Weights of a small image super-resolution model: 6.16M parameters.
Rows from block 5, named by matrix and row number. Rows with one number belong to one channel. Each number is 128 + 24 x the weight over its row's rms, rounded and kept within 0 to 255. All counts start at 0. Numbers have three digits each.
# convs0: first 3x3 conv (model.mid.1.convs.0.weight, 192x192x3x3), inputs 108-119, a 3x3 kernel for each
# convs1: second 3x3 conv (model.mid.1.convs.1.weight, 192x192x3x3, transposed), outputs 108-119, a 3x3 kernel for each
convs0.122:176153142127141136154135119122125130106152139086105113161148107116127107121104134130153151120119140110109120153155172133122148132142128105122111099131104099118185132152150097158161090167189099122104101107141091116118137088117155108112086116103124142120108133155134127145102136135121151145120129106114105113119099050147119124
convs1.122:130094091130099123121088111125106160130105153107112163105097125156119123181124121127131131105137145085120130090110095105150118124110121106133142124126146148131138110107159096094152136115135131121121103139150142114129129114141171139134151144143105085085092115105121096135115116150060098134149113149150116066139125115106129118
convs0.123:169141087174162123166143105144141115132152149133126130129079144161132131149116125119138142126142124134147151162146187149111110155145139074099120130143141132128163124165151121166133094122145098107114098112108151141108109181170106114152114125092172174146100105115109104110138154147104095125104090068103101115117136109174140146
convs1.123:129099114114094099114137098126153148074096127120136105121118131120106115156145133111115113142137155089108132155153110146114118119088118098150154114146190098166162129144134142147111121103093131134132126134131087119120184149116119138098111098106115148136133133147108099110153129120108158155079086110133114115136106133142159126
convs0.124:145128144139111173140147160152146130122121134108114144129112106144114148159177171124130115121150148091125093161150136101113124125092111135117091135127121137153111146149134151153080160137070113131162104117130133115129132140063137106053129109065116138112094142126113080100129122154128110121150113102142123124135148110129151162
convs1.124:106105144102153132106102099175152121150145124161108129159159146156149133144131092152098139149137147113142149152179158139148174098099081123127111154128078154128128176113136189105132198120105128156111145136148136097143166126164167156154154111130124157143120104156132106116151157152164158177120175160117138103131118108136120139
convs0.125:075121137112154101097140115094141161137155159146171177120134149140125133134137099112110139105113103125105093125107097105156129164133104129117148146143159127130107154112100182155129141139123139121094114132094148136138140140136175150092176173125137126119124177120105133115121140062155130129143110128107102136136106137141141115
convs1.125:114104177126104128143135167104089123126137120105117126161162166119143123141138105140153155085116148121134143137129150141092183155143183164110114141123111133126148142098105113130152148131138143170110172121113163122138119096106156132081142076119153143137129116125151160169127144062118159093174147136141149089155169120136138128
convs0.126:112098106132105104156125097138144149095119128139132126118154120101169159133140148089090143134125118136117107116148149175127133155137122137134164129132175132159162172104088115100076118108132124127116094150115133155124118108120135118051143132031125133164121109149132096110168131122157127125164082120102152187135106108149146105
convs1.126:155135115172152117131152117156139129105143159120167139147144127101121147111103106154119125165125143150164189119135092127147077121128137119098115112107126139125145100129103137134128126129097125130139140115122140117141154125107187121095148141113125131118119139150100119119132142156157129103177101108180154106138121103052101101
convs0.127:171148139174131154162124142109134087113100093085094117143133121161121118133119106119127130094149140077129133096162117125149121135109074136149152109137137071117110117120137144108129146105141166130143122099103088107134170161155143153152125105106178198172102119078116087064158140156145116161140138110103148133125145142117097100
convs1.127:077126109077155106101094086125144157160172157168133127140123139130123133138113168108095140110103132099098131181137114116100112127102105127105159110122143094114129127127077157132103115112073137126124141151102120138079140166124140125096130137117129156133141162172074090103152135113118095103119084109156102123104120155114109112
convs0.128:098120096144142115159151124160199150140148117106130114072055080127090088132080132128151104128151131115160100134132094169158124141135103143137123120137130115133115100116145084127151104128097140166157122101124108131103116135160156168224143177184127153136095135143140131151098119122092125128108131151102092147114126110125112158
convs1.128:111111108127115126162115130150128128121080069112080113100127168133139164147172206110112113117070104168137148121102147135089092155110131096098141082108155085076112150129125134104138145138125123137179112143150122116130110082099072081109086158130101109107136120121130105114134116149090121159132117134105127145138124149102146154
convs0.129:143150139119108153102105144130135144112108148110096132095127126111163144098150094143135121115106118135111112097134160132131100132140142089134134134132139128108146158139118144121140191130155141124084145136118146166172097128159132124129121132112104144159153116142067094138143154160130139120118071092143123063113133182114159117
convs1.129:087132109115130118096131117130143170137137171121100117172139117145106094147118136131102134153133174149178113117125117140104158110088132149156139163144146109142162127103113148114139117108112099072070120120094129129129131165136147140137128123133131154178108104137112115187177153140134110149090063122157096110132115135190127113
convs0.130:154139138123138161134102115122156126119151143129137098099114114095109130085114119119150123161161122147131098111156116120134119113131140128106123150117107119126088096107146124111108083102091087113110098125116107130122178177144155174152169151198087079120105119140111149176145155117170141131130120148137149138104124128123097075
convs1.130:083076108083101138112120094134123136138112141127075099120117119124112139112095136160133143129129133151143194109127136112155179105140156159110155087129140125134117147147137153148129119123117129127143101130113105121119091095107120101115107113090104128125102111121141159120109142144139137117121107128130142126090111120122109100
convs0.131:101104088108142103108142063080082119125103128142125114143130142141118109143111102130140150142152131112130106153123080138139098154135098095126158073133176104145167152157148190115118175102099150114100127117111140143118138130169154124123129102103140108102121149134135165143156144116146128103148101137135104134130133146147140094
convs1.131:151128129168098122145100128127132115141155135152143113174157132151142148127138143136109148113120130111122141136115130122121100136107092152089093149156153147107144117131063125125062125143088139120121152115116155129140098121084098120060095126096115109140117098132115134135145156114162141114122128136150109157158134129164122099
convs0.132:108102117152117097167145144158115139186154149166112097130155137132177147131152180132129129146130085092098113105129118161156159149173182139124117161139158140141143168160099130142144143145158135109115129131110119142100156139187160148190155163218109096102126162097150154103062090071124164137182162154144142147144149117121159160
convs1.132:114153097108157123130189151160149139134108104168162124118091097103108152108144150122102128135107098100069081132133101139119113186135173084069093079131113125145154095123106120090143163134124148106164152157150150164118082119099083110126076077114163121120144160127158182140124120089121133111190168187137120143134119137134165173
convs0.133:155120150152101144141142165120154155112104130125140123159145109132144114101090128120138100112094116157161130092136109136146133107113161121138163113117149129115143086093149125128147140141140110102129137125143209162136095170180129128139091131148151141139144142145096113105100103085155131138138113159110096089087122172070106118
convs1.133:112119089119167141127170134163120132150145203119150164155169159123127140126098083144106131137139153179122120144127168141148154158135141109140110079136135090116119123140118108153148107150138067106057083130120073108133137161152113133160112101153147137144105147131115151141105106130097141152163095160142139146095163151143158117
convs0.134:134135158166170150158151159124104085123120137141183205133149148121132138130155154110117102110122121103159134121124146118137105128134103126107111126118113096097085093122103126113119150119142158118115141149121166159161125118104132119130160163169128091122130109151127122173045076103112120153109155110120122139106149148117144103
convs1.134:164140135138108115152140117099131142143172184132123134093108109104150110121096085144131146151167147175142115121102129122130157137132133144143156129130103116132118116102109124113106092115132135115123119101160122150134117105102108139128127112077101116154104151152151177164117120090145156116142131101119146151097139135105110131
convs0.135:133125172115131185114107124134145118093160134144139107117124130124146127131105151093129141114118132114156129130136166143132161118147153168126095142085095123098113147117120151133133171128154100109142081112128141102124120139132139109117174112127116140108152150151156165185150158121112107116118134161123120126153112119159126092
convs1.135:085121149098133211118138184136141129130139181144116160136174156151131157180125093139144156144140139117117137125150139099138130113147124140155164157150164134111133147144158135134149108127161134140129127125159147140137163143136141138145154129155079108136116124137156119143144162119139195138154136130136143116127145124133126166
convs0.136:097123096101113086177132121114071105121074120114077132105134112099094135103134116137148120109128148103093123158137182168111163127168184121115147122136165111157146107089093107123097113122096151158138103095102139100125124154164150121126168118157167151132124133114146139125127135146133098114134150107100104103100093118145166149
convs1.136:151136095145145138140106137130153168154128149116132138163152155141148103111141159103131116088124152112111170152112124121139083069096116120131144081121131122165121184143127182160115185181114108172130119139138082076107093113065111110063086107085107095113144141174127106103150125102129102111096102122114126139128151167167141145
convs0.137:133136158143139136183086143135103149127105123124162160106139118101108133123136149077122167146140149105108126150127100139152121149179160159139152122118126127132133125159145107152130086109099110093098111099135129121121089132122103112094132087112160099096114111153119120127105132078081109114057127117149137154113159144111113157
convs1.137:085155103108154099102102104118119147130144141117148124138129131151126126175107130132142149099138119110184190153084150166094140201162140132159126132125083113118096155152145103117131134138124208146121144116111152154169098102101128100133154137127104123141105129133167129115099146167122151146148120145106115127114087145099080103
convs0.138:146126104135153098131107152084089101118110052166088086163109079148111144125135121182159130175118097138125102143108121106077142146121095136139126139111105140146114146113140139122084154145116120129113133139101135107085128124103126082094114124121076097128142118119120151109133104133126104151110102084123113125123086066099123144
convs1.138:085139117090135103081119105182153122162110121112105145123131145115124147118104145181164155176167112162119136155114090100156139095122137137117133088135093084118113127161104119129080125158107177160164152140108148141138169119122194137129170156152155131149087143112096130133175152137110125138108111117163146125153103123117102159
convs0.139:150130152116132170107149163120151152126130130121132115176148064148105102143115083151142109101157152127112087125152139102138125092100152140135129123065136151095114116135122128109128120113118122130145141158132137129153128128124108152149131115146162117104142132173167121144111115102148132128141092143121169144144115110117133109
convs1.139:149127160132157150136105134156115120153126143144113149150149146111133156164123137116118134109092132120118113118159161146106164125116136132159080105157140119116126118121122108139162154127120076088097112123100108098159116145132137104156168135111148159127133140156130128126135136112124092056183123160141102155168144148141130145
convs0.140:160111140146093129151106118139123127135126142133155127158132123164113102159146154104169133131138160119157182132143130103100112121108090107138140119130164118146163181124111161101098117143117155115122150118128136119106139129123139125096091117109085116114123121129144103143137167154135167071147135113113143129114137120161101148
convs1.140:109110110123160117135148095163128111149150122117125103103107108144119109100131097090118127104095128143132171142141141149150155109090140120073120133139144169097129132128126133116114149129085094115134149133122123127122117128195167141132122130122144142137089092118160120177141125089136108165111099171158134138149121140168128142
convs0.141:119093156131171182148168228077146125128128145106116133106094089129148146142128144174137126135122158093110087084089120120126154146129178088085121120132136164152115126157130122164159121089142132161144092156134117110145140112125133138175111114141125137111134110112159120145102137171143125179100124204106108133129145094162160145
convs1.141:086101124094093119087126147157156145116104112128082147109125166095105176187171161138135140106109114088082092112116126131113156135129153107119098098114117142145105117153131129105153151119150084127105085110143087111160113134164115143144114118138128130106179155121169149129123132157117132117147151137101075103158123132178165137
convs0.142:130119138123139128122158063116137105126119095173095085105108121108132154142127132156120125165121101131113130097087149137096123139103097122142110059127132140144113115083113146108099160162116085089107102112120138148160136125115128136054085082097169167088188148125173115088133148177153153159139125119135180091114127120173180172
convs1.142:179118117131127097112150100126129087120122108156114126124117127114145189127135161105139113143128109127092112120122112088163106099128141130101115116121161134111122104101096121137083143131110050095102086142137103159172153173163151119129151157125160147134120138083136098083139135119104090092106141143108098091150146129133088114
convs0.143:120164139138152151124132122079095142074143141110103137090111081114129100134089115095167177102115160100129125128148137147138124137126118112092083167089109141103132078099121108086141089110111108140142091107112081118110069140144098140145089097099137104070138127099089123096144145134095118149074119172128117137136113139168158137
convs1.143:124125137118117149124100155108142173133109149127160157129147154154150136168156180107132135098126113107094106101153113158125104116105109096137149134130110144123157134143165162180161152145148101124182096164179117131155127169178139138176109088143149114149144095119144104138129133194101146151105150144086090136101108151128137150
convs0.144:124160129094096127110123153136093109093148136118139159164133117162128129144110136120113131133085117132116121149116118140128120129082156142109107107140114103084088120160137121161126127115129114113135107130154162150105118130103094111100154160180150170144125117182100115117128145128132134123127125173117137169145116148151129099
convs1.144:150139132175142171122130159156129175135147193142140096159139091142140131124141135155113125163161121129169125108177155125149114123115133162155090110130129142164079145109168105118158126149126122093105117118115125131122077143083163130102131087075121132160083137108134140135105102119114095113168100168150126157102141114139146120
convs0.145:104123084140112135129099155128111137126133132156142105132133153160128133170099142150180127134118110120121142113087146129146134117134136088106069108121105128146129103141153115094110082132105158099088162114131134114130109096052123126109086090122154164071117166092144119116113124112168139137133112108142140107122145143113108125
convs1.145:134160128121150124120122139139092128101135152122129143156165175151150133150111142128138113161142124113084121113105123154129125112138131126147138131132168167107118113119091122137135096144155107126098106153099129184147152167188111134138145168154132132111120108136155134091146157137148115110165088122126135121123108153141132159
convs0.146:115117100111103116089113098149147163165158138136100148121157172151126139118103147113127129106157117095089127139110126138102119109095132124135160063124103140141097153130113131110115140097105084100118106142129140140113121114137101111174146152168141135109127115108136119170224153143185128135135136143114122158120158153179144127
convs1.146:137131124143131089152110108117157089171116084125081082124155196127121127123104142147110099140103122151120083125151133123145108124137104144128094131129174087152122160139123177142126184170109158139163122134177174138147094120124112129142117136145136109114138104087139107091152138133170104096135121092139127124149111155167134154
convs0.147:135138176081134144115141168129139119150114105109134148132179169125124153132105131150108149144136174128132135146132132112143122133132142154114149144113135137121164048097078131136093133127113165164123172141123120070127120114107108140128106091087084089082111114115130125112140169169159134138156176132104124131123134155098118105
convs1.147:092140134102125122135097120110117124162162140100116120108128122096139109109108128130134110100124125139176169141158167149114166143144122104136130144105100131114100150111119153124159140105130109152100119124113102103091141163177113126155127154138155131110150168144135137142109094078133132110127105132118110112104140125097091075
convs0.148:089067106124120104112144095162131193149167155142162097115152134129156136097139135104100139120076131149149128145102102095101125100152099143142162183122124161146126131092119108099108101142136179153167138144117176121131127118083155109121159148138101128140113128115102159160147148091138148114162184135154160174170136156110103123
convs1.148:136088139152139156122164140136100106111119117117166139118133140139108126146086093104117125134148131147147160129112181122142211152150165130094076125114096102149114168105151140084161150165154124130145114128147102132094110144147132165124125127121144113157127134185119110187161113143147128150143149113118123133117121093087096120
convs0.149:132102088100107067086093101111098124110124136097107098115145107111125093097093116138137134129122168136132138131151129122138112068094096148134148191128146163115168140144129117126107123116096110125154130154147131148130084127102125125142118157133121126152139142213127105166102111108100097116098112115112150134074116126103123146
convs1.149:177153131182139130140142085125128087160142125133150084093152127134156105084099104103128154111118127136123106075108176112108101116132088137105107127100109110134122131114131122137120144125085104091101086102112122136151091109104126131131131151114121141100108131127140114134177156135142134119151117128112147177111160180128109120
convs0.150:154109103133187133125116130131127111171163133157170166129092095132143128118162171142123109132093087169149116118121134129102140162173167141138120157167139126130108123129129107133126104106125063070115098126125125172174125171118095137155136158139134111133151131131140103112111096102153159143122174149137113120137131132131174178
convs1.150:114140136140097103171162151170155153192121131161138167118123132135130091120172134134133139149169125117122126104144114090160134118172144124127126110105091117139114131132156119131121138154142126104153136145187176193169098097138113107114120109131158134113152142135123150152102059086106091071123161124119119128135120160156187148
convs0.151:130140105140133111115129126147149145118110117083076093158145131136142150155161150130128126118105118126145127142128142121134136122100064107108140129106136118117134113139129125119133117107117114132115138139141124149123151124133122120121140138167125124121113099100082072060121113140130122116142097120137102127148160121133141119
convs1.151:151150174137121155138121098110147117128109126110110138101101149111144139173162156106121117106111116157139092136160184127135162119132141097150135125109121112140128109105131095111160071114137093075115097106156098094115119122128136111160151129108117099108139168159161170151139152114158130130105118111097126133140122113124111145
convs0.152:111174098149146118135178114111142157094071117131140134142124133092141134142181109127087117126101150129095122117117106130137143154135161159128130158139104139103121095121114111117141131125168095153173124150164105125160083137130090119155065093123128149115132152144148120141069122172072105166153115141138137175100144161109091131
convs1.152:149112116142098117158121161119119114104154156118144124132115135122118152144142094107123109095122125099088142119172157104118135110114118094155115163120128116120130114127127120165162121132152120167073085137141046099093142157201109144153111070176145154131114117117161101144100114146111103176103121148113153126143140152150139140
convs0.153:141109132114140119099117124129144090105108071083124102109136144083110108106125139108122155149094113159172148099116135099114127127091131141171148153115117139124095133113108132158138110171103131130088172124130174124128105106165127147177128100136137114090192151163093104161123094134198120132185132129142139155093111124125121107
convs1.153:136143104122131108120122077131118156148145148159149135160113149139121170132115093134097101152160141113130145114118159122117135160124156176124118151135150114121202128100146114113153150117110100058095098085129176158162104136086111131116119180120149121147111137097145163168145128041128114064140128127126137150123159136131126082
convs0.154:147104085140131132095123111174113092167112125097110144145148123142141122111119148150157129102116152098079144154109087142097144137106119098105107131111125141152122120098112182087107164121161149152160135169146139146097136117096110147145149140120120129119105146112118171118186123134226142115198118100089118076173155132153106117
convs1.154:151101100101128126124148111077120125136171104140153121087132136123129127116084100127180132111135160100064110116134104149150104133119138153103173128122079125131136071119115130151116125108104099110094063090130072113097165134147080122174122152151133092097106109110149137105137127097153100096172129105108132108150142114159111128
convs0.155:130139097150137130121113134138122089148121096152128115137143152128135146145110128124138108124162136104143128138131120169144097178144118112121142103125140106139106120152148101117094113123133106131117123134112131125130142084121133120137139115131164143178124116160132114155170170152163151153142136134110117097104131112121108114
convs1.155:122157136145136113176143093105113070119139128124115106132103098140111108094114127097123148083105123142129131146124128188118111160115118146112121144115132160129139084132105054099114050102101073110107115106106112112116100159118083160123096164102090129117106119159136110107096090127085123125104097083125134105124142160118129168
convs0.156:106086078129128146108114128095109101121140121156191153109079099119138147102133160159130131145112115107113102115116106141137124131154167118116098161148116176135118143136116146160141139167140132144169139109148124126163074085098154129130142150163138127125160129101182171149178184172166167179130159137135170129144167152089124134
convs1.156:111067107123116109106147148140118156153103114161111147128150125131114117111151148130120099109119099108079082105138140142137167144156123087095153116095145158118136131126104120100127149109146113158144116119116101109136128116133118128118109131143080071119131130141127135093152176153136124128181139143111115155135178159143134142
convs0.157:208162143174134129139118137135138121115110123129137103170166151159115118148121163114080114133119110121125100126146174114145111123097103114135162098123119126160139121111116131146103113140143126103120100142125160150143110126157114126138151124174125174137078122130129130182154105137129076093151137125181188161146163161108139103
convs1.157:132157113131147105099122082173142158153180145154113095139145099099130076101102108128094098138146117137114092157174118129145124108148131165135154115120147079160138138122144184118108163124088110116131142135141120141118142182144151156154136135137147163161136155132145146130106085090137137109138135115156149151121114138120125123
convs0.158:128125151118113139133098132132132130115103093131098093131111140127121115099111085105105134132155141136125099139126105160162135138138121134145137152114120164129129090067117109132146157142174118143138105118105128143120158122151127125116143140137161130146116112158114107141119127141147107152129103154132141137136102125127128142
convs1.158:136104106115096144128134162127115126142104161135141144147109137129122175127143177105132116112115101110095109094146115110120077109089130109134110150146128123117128115138109140136140143121125115073126131084121101122128139154143126164143107131139125119171122141156138111097090108109091107081089064101127145151131149144151139099
convs0.159:106139152107129127125126100091131145131143142115093139106121130147137140131094093142150099139127130150163155113130131108123136098123116158135161144151165144127149151148140120075138147105143141087105132132127112121132084099115103129131088125128122107133159139106124111147081132078157160100151126123146143141149137130135162136
convs1.159:131116079106137110094099104118118163122117144134132142129148118131124122129137140160116106118121104140096122157129149142118127116114130140172140081126163114130157138118124105148108131133120146145141138127156149168154141066105164121127108121132112143138125106099104115135143129125137097097157117122129129126151122109110094076
convs0.160:129096141115110132124122127106108153146100136106139113166137113149098075142111104119126146113117138143173171119104085106096106117128119146129115108108128108126133130117094123123125107103132142134155136101144143128148105132111126157111126157147109134145142091128099079145150162119116109132064077133151148158113122161078117155
convs1.160:129124117131141137115137121125099137090186131080140136167131106166102099138112106133102097143110137124141134155159143163149170163162137108094138130129136153140099129149129135146113152148083149157116200169159143147127119131138142126160150130140122146130156138117115120134123147161135138132137095119129134176081126146091125123
convs0.161:143087102171138163121135168141157116147158158162093087134114121131075129162076139098084096171120110118178198120089095168093136160100078078135099128143097111144115121145111109153136139079152101130139140126112154142087141106088141130155142156144131128131110148123085132146097124148132163165110161177097110143149119096129123103
convs1.161:068112169089106139099149134147155091117128119115125100115140127143115139129116126094115112154153101143182144144154137134182164177188156158103143147134127140101156121149115149120122112141156152130116124145133142159122134124134123114094151118129131131134138118111121139105100136130103104144098120143125148114145153131099150130
convs0.162:114124113122102132149112166158109086147144148120132128053148137108111104139144137165129146157125151114109148092132140111119130137145151116132102152134110180107104150126119108136126134128101178104134147109105191101125136137144135161175101122163114147112124165107097118126170163103099131120110126141092118174131143132105153154
convs1.162:078137139080138167150139114159168150112141116142165170124121094112140113138112135146184156141143119164150116140119134113138153137138161151141151154118134138124149151142129163141120162114120118128096118131126152160163106083138113112127150116141139134166164126157129116151121122127137125151129116099089103136129119126125173169
convs0.163:126127166141127119100084080125133149133143153124126130152142146127121113093119098119135118103137142151137141098141115105113095111105079070060084124139129175162156082097101109118128140162132149179153149169141144143151087103097125150114162169146117109109151119125160176158117161161122145128135149169142121138133136125134146134
convs1.163:164166135117114117107098087069071098079110160088087137143144132097106106066089074172150142130146154144163173151154105145157130129122125139146099111106091094133114115095096110135104080081093098102084119103147132141121102106129144140145156148142123143138130136125146140120107118097094118112096119105112120145116127113103095116
convs0.164:117116103123113090095091042127126086154146104133145111126121148123151161129147132139139132156163137152140142121127131078130133076093092151154156130104134129123159212194167134137118157135120119119103105113114126095129111118094141149129121113128096132108112132128118150155154158166118151140122144130125137125109128130140115112
convs1.164:097115122097136144088131151140147109127137124141113116093094086116134145103104088167138145158105111182126109091086068100107087123137096098135126088133121110114114121108068121123098114086094168141164168135133181128141138112112135123108187128140123122118146111100154128105157127112133110105156118083115134122127151137117137125
convs0.165:134151133150146134090107076111133137143155137145122127142152119136158151073113112112141137119125138117110125118134126103132130085083096148153132159144161145135166141116112150113126163150147133117109135129137170135140118123139130126161128119153095109101115126143114127159134121109122085099121098112109115132126122118099089087
convs1.165:099120145089132164088122162142138124129136140106099106110110153131130147080070100154155140124106108159116092105124125128126114102105101096133113093117098081088071110122103140134104120106104126104121134095098177157142131114111146134151176197193143162136151148113160145104151128122154135119143142129144156151144149152135145140
convs0.166:127101126119120148174129170140106126113120137135177135056088113041098108077131122163122145171131150181154145103142129085151141087122145146109095165133084124087117125119108119119107160129112125136137115121134118129168133083110136097100189122138113113074127111090167143116116105103112101144142126184086139123100123097090112149
convs1.166:101127104094144133130146138138107115121117098152126106138122214144118186106112141140072133135112119152149140098126119067102155081103156090145138092103109124138110147108146156158185149156153147131161148136172136122138140110107131140095161135132163103097164114108172139135117128110158145113180167157140127150130145145084113129
convs0.167:115135147153146110181112134171174178123155099133120125140140123152124131151124135118150131117118130117080095113131152134130102152134120111120131132166113156105090138118119104140129076139130122096142121104125135153135129139140145135122130125136126153173157110125107094115113158103112136108139137153085145164132169155101128161
convs1.167:125131098121139112127165121156133081158115089152118145138158123095143151102150172131146085121095099107109113126140141156136116123117144125110112100124138120143157155146141151137122166178146118130114164176162105131141149179136156150141105089093145136134113148084095130125100113152115095127132111124111128159119086140122146192
convs0.168:102100138114137138120102123123108127148125145141179110119173158138153169146135163105163155083113122139115088151158173126128130142127107129147126132155127117112142107138144167111114154177086120154128091109121103108139102142098110096086188136143118141159140162153141122119180177138124135124126121137145139143116168151123106066
convs1.168:141142129129113166130120114117072109109134141119116096127128134141123132121129160164152134138131143137126175178114129158129120128127089124101137124093089169137105147100124126132125121106133141121137136140138104097124135131122154135172126107138138158140130076088143126138142145151084141106145177103152118118132131122126089100
convs0.169:127158118156126141163166179133106084129105080083086080118151077105126085094119134134122109129092096156091120151143111159140094153133085144122129151118159121157146134152131112162132077097112130124167135133134111112145140126084151127111169145102146132120148091135175126130202140084183156125114124135129106126133134162081155139
convs1.169:101088090138118074109092105171187117184163113165162155140134151148099108138087099112180139146167149157148118092101133104079120107073081124104139143110102157136110139146127104132123105135082127103154102081111112107098112105113108132117157153106117080106143168162137108130145119111145108111175119106113138166136155143136113114
convs0.170:157179157112156139160128107175150143146142122131113137140132112129140136178138144116108108127110115106164134158141168179148143193106123110124113155121124138097099109141118097138098136123082127116107147136157098057121168152124139124106147103089152130121124113103068114108108143083134139108067096112113152120122115116145152126
convs1.170:137130104130090133090146137170165145126096105146093106111128083088135119132110117087079125111145144142183139149149107146136119147114120154145152141154114166176138137137162150122153123092148133147155122119109163129141156125120142148121155090038102126163130151162100112123105137117147089104174123158135140116141144120135085128
convs0.171:131092074089133080095155112116136160143158161114107106136087120118124136166152121127152107105143140159136132115088115131118127159124138116138129156145133107157163140161137161132173145097128152157166145142151123135095156113148124085154137101146101107138115113124145127169066083131099136136152119144146158117120131103097133114
convs1.171:141106140167096165172125086148179127100101104134078140108117129094118139094146120109105112066108117143145161118108100133145160139156164090123147083115162113133167127131162108123135124081109133113130114135087080117076105110108115130125107142099106140129134154164119152171135158103126104122093113155115108118130137154125111112
convs0.172:136147148127119099108122145127124118107074134105060095152134167132130156092105126114140115111139147120130150146146110113092118103133115164153116159144145144142213107129123121137142118132172126121133125111107114105083145164143114114131121125104116121134139122073151136089102129155102151180108091151116109147154118088148139105
convs1.172:131116110156140102122121139128173163128162164121134129139146134110109108100130125124129140096128118181168167122152133131155132109101106091147125137126127152080089065124135104097089109114109150135112132095073098114080138167146147157126126145162139101117145139159123131118107138146081132115140134119115106106134131088105147137
convs0.173:139157142122127165095147149142123119137124124079118121130140130126125147117161128118158158127141123107116099114127139149136141117106113130121135099120143115104093162092159134088107134101121113101090138130115138126093152123130094077082109119113098123159088134146095091145131145141094129115126125125146117128145132107123115147
convs1.173:090140182104164171104142148148123179134144163169120145111112120117124125154136144114142169135128113123146116151154115135135098113130112146127129100131128093131107133178140123151095108146078131147151123131108165149155194147157200158115119119109119143145105134169100119127110099107127083124097108142141126143137115120121132130
convs0.174:146143097156113101131112139130122147133111122126103108133123128139140157111152148145131083111123123165129148125158132115150141096132113135132170129114129134078125113141154155143151123105143111122091125122127051131124131132139095133119149129138097089125104106092148134139157150100148131122157109156122112131153106123167144135
convs1.174:141117137160139127152136102142116155123154129099155072096093084086124090085084077117145112128126133136113117148127146164107145131096076171179145151148148118155166134127122096108086091111148136128159151140134138122113123132119129151147139150106107111084143158120120135093129173138124157104119087084147131101094126100100129121
convs0.175:104110133077111091162182110116148120118113153130159175152154133140156132150139153107143104132157102106132145089079135132146148159189181113108137137121115121143141117107109103107155127155134117066090101084157130123101130127118182093101137099085140133108149145122103135168107150103102154123101133117136125104113142100117128103
convs1.175:139148151136183162119177145126137162119133162113113078112127111108128113098113126098136171127106107122136144119108107107116087128179164092091111145154150129178139122135121111157124163154140124159168108149159123178126139143086123128042113093113104122129135122107095119087104094145113098142121113137151132138145097133169120127
convs0.176:144134117142104126137118154080119097117142101109079114124096103131128079098112133125149184158119135136108139120147105115122129144083125131140116140129142109121133133165173101132146125106128146148144110169124095119090158151160085095149132109109143116115168082100184152128157153112165143121108133132129134114128081111122153134
convs1.176:090098102079149102106127084157157130130130118118105149135138156138128104146136156128135123124129103125124121115136124129108127117062129104119144086110136099092124137171150143172135120133141134100145120067168124087130148135132110175161112094097118110147150159136132106127150120141139120105100107115121157129130146133143137117
convs0.177:156136108192132101146103058124157149093132128064121109141133136111098128133126133142137119135107125103109118157164146099129095126103082130121146121130148112144088154140161147133156138144125123122129133138123160129112183128151098113123099131139144143204117112162133120151085095120092112084129113101137141122120151116092116152
convs1.177:121135123106128102109099100146161139130136149113094119121146113161129115115097092108110141141156187170153135153157131104106136096100090148123140122132153131121149085092113148116089118130088121105094115126135109147094123153129104165145129146092124146152109148172075099141134097098159106157116126125122113140125103114120091103
convs0.178:142119129110105151137103101084075098125125152162163120150123109127143121145124137120108114137148125179183145147101120144093159092122109111107114098116123095106109081101125093133112155149144119147154136160153111073127111152169132124084146129076123124133144120147137114104126149144087156124111156128098146126122117114135116137
convs1.178:136158149115147142124112118159122108154122179144149180142156127159136134152124072105118138126126150166154109151138161096142142094120098135121162137128140161127120133132134141118168112121150106142108067096097090093104164152147141115148121112107116110123129146152143141181104063154127140190168158152122125106141139144109126127
convs0.179:085112136132126069148113102132123140161146114116114119113097140109095114148123137149138153136121149100113124113130115149116120125094093127120086155142129143114119095106157122099129106138135119095107160135158127151161100165130169150174099104118117124158129111090107106113133144140156158169097115140099094112137142156153153131
convs1.179:129099157172130126122157184138126129156099131119165137138114109131149158117170119097139132086128148091095097172152153195139115198161198131155080153115126163149197103123156089140105123133162042106117087142119136150169118134119115116078148169168147158147150141119097128175131134118093108108144111159148117122133146120162145104
convs0.180:160117121151114111147142105134104135168174134147140122189132096164159124142115103098173164128143143081091102149097122164120116142119128151154133105088128134135154131117115122131124126130134104166141131170128112157101159126089160120066131133106124125118122083103170134139107116142085130133109093118139125074126116119120136147
convs1.180:156123108152165108139142123113110141139107103126160147132127095160163092177173093116135134125122106075098173136145114133093108139134124067102113111147150136119134129123138142088122166126139126140115132102121116144156142111140173132106137122108106077071102139104134107076118111188080103188077134140110117144104109113108109136
convs0.181:146098115103092179087107158098075161139138127139118186149165140134154131113147145140144114149152125120108133137166133111137137071121124131117132178140131109149144138103152122139154094127125112117122125138158114129130096073069128135098088105106126121107111104129141132120137125119115118129149161114171132128127109119200170127
convs1.181:113131152110160158144154088114131161128113117110138123157139145161137092146073075133144116121116126130114089161154152129128165157165149139121124168153067149145092130115134080118119102134103159124143154123098154140156126144125163142122196198134099138117118126146127110144157118144099134140126180151099095072090096128091064085
convs0.182:150163121146147079177164094131104125108142127098116135106128169100117142121137133132108131091115137117182145122121126131153139137151123123154123107143067103131065130138128104156133086146133127151150144133150127137187158147111120129128079115112138130117110133076109121119126118157132144140150143160144157149140145155113087137
convs1.182:127105137116110142120093118107115116146139110136163164127117140139103127162130130133107113142113131125116127148121113142138090159147109159154181158129133134094105147142132125139136106132148066124090071150116102124123127172182121143154144160186155189155154144093144124105122069126114089131120142124144142125122129099153128149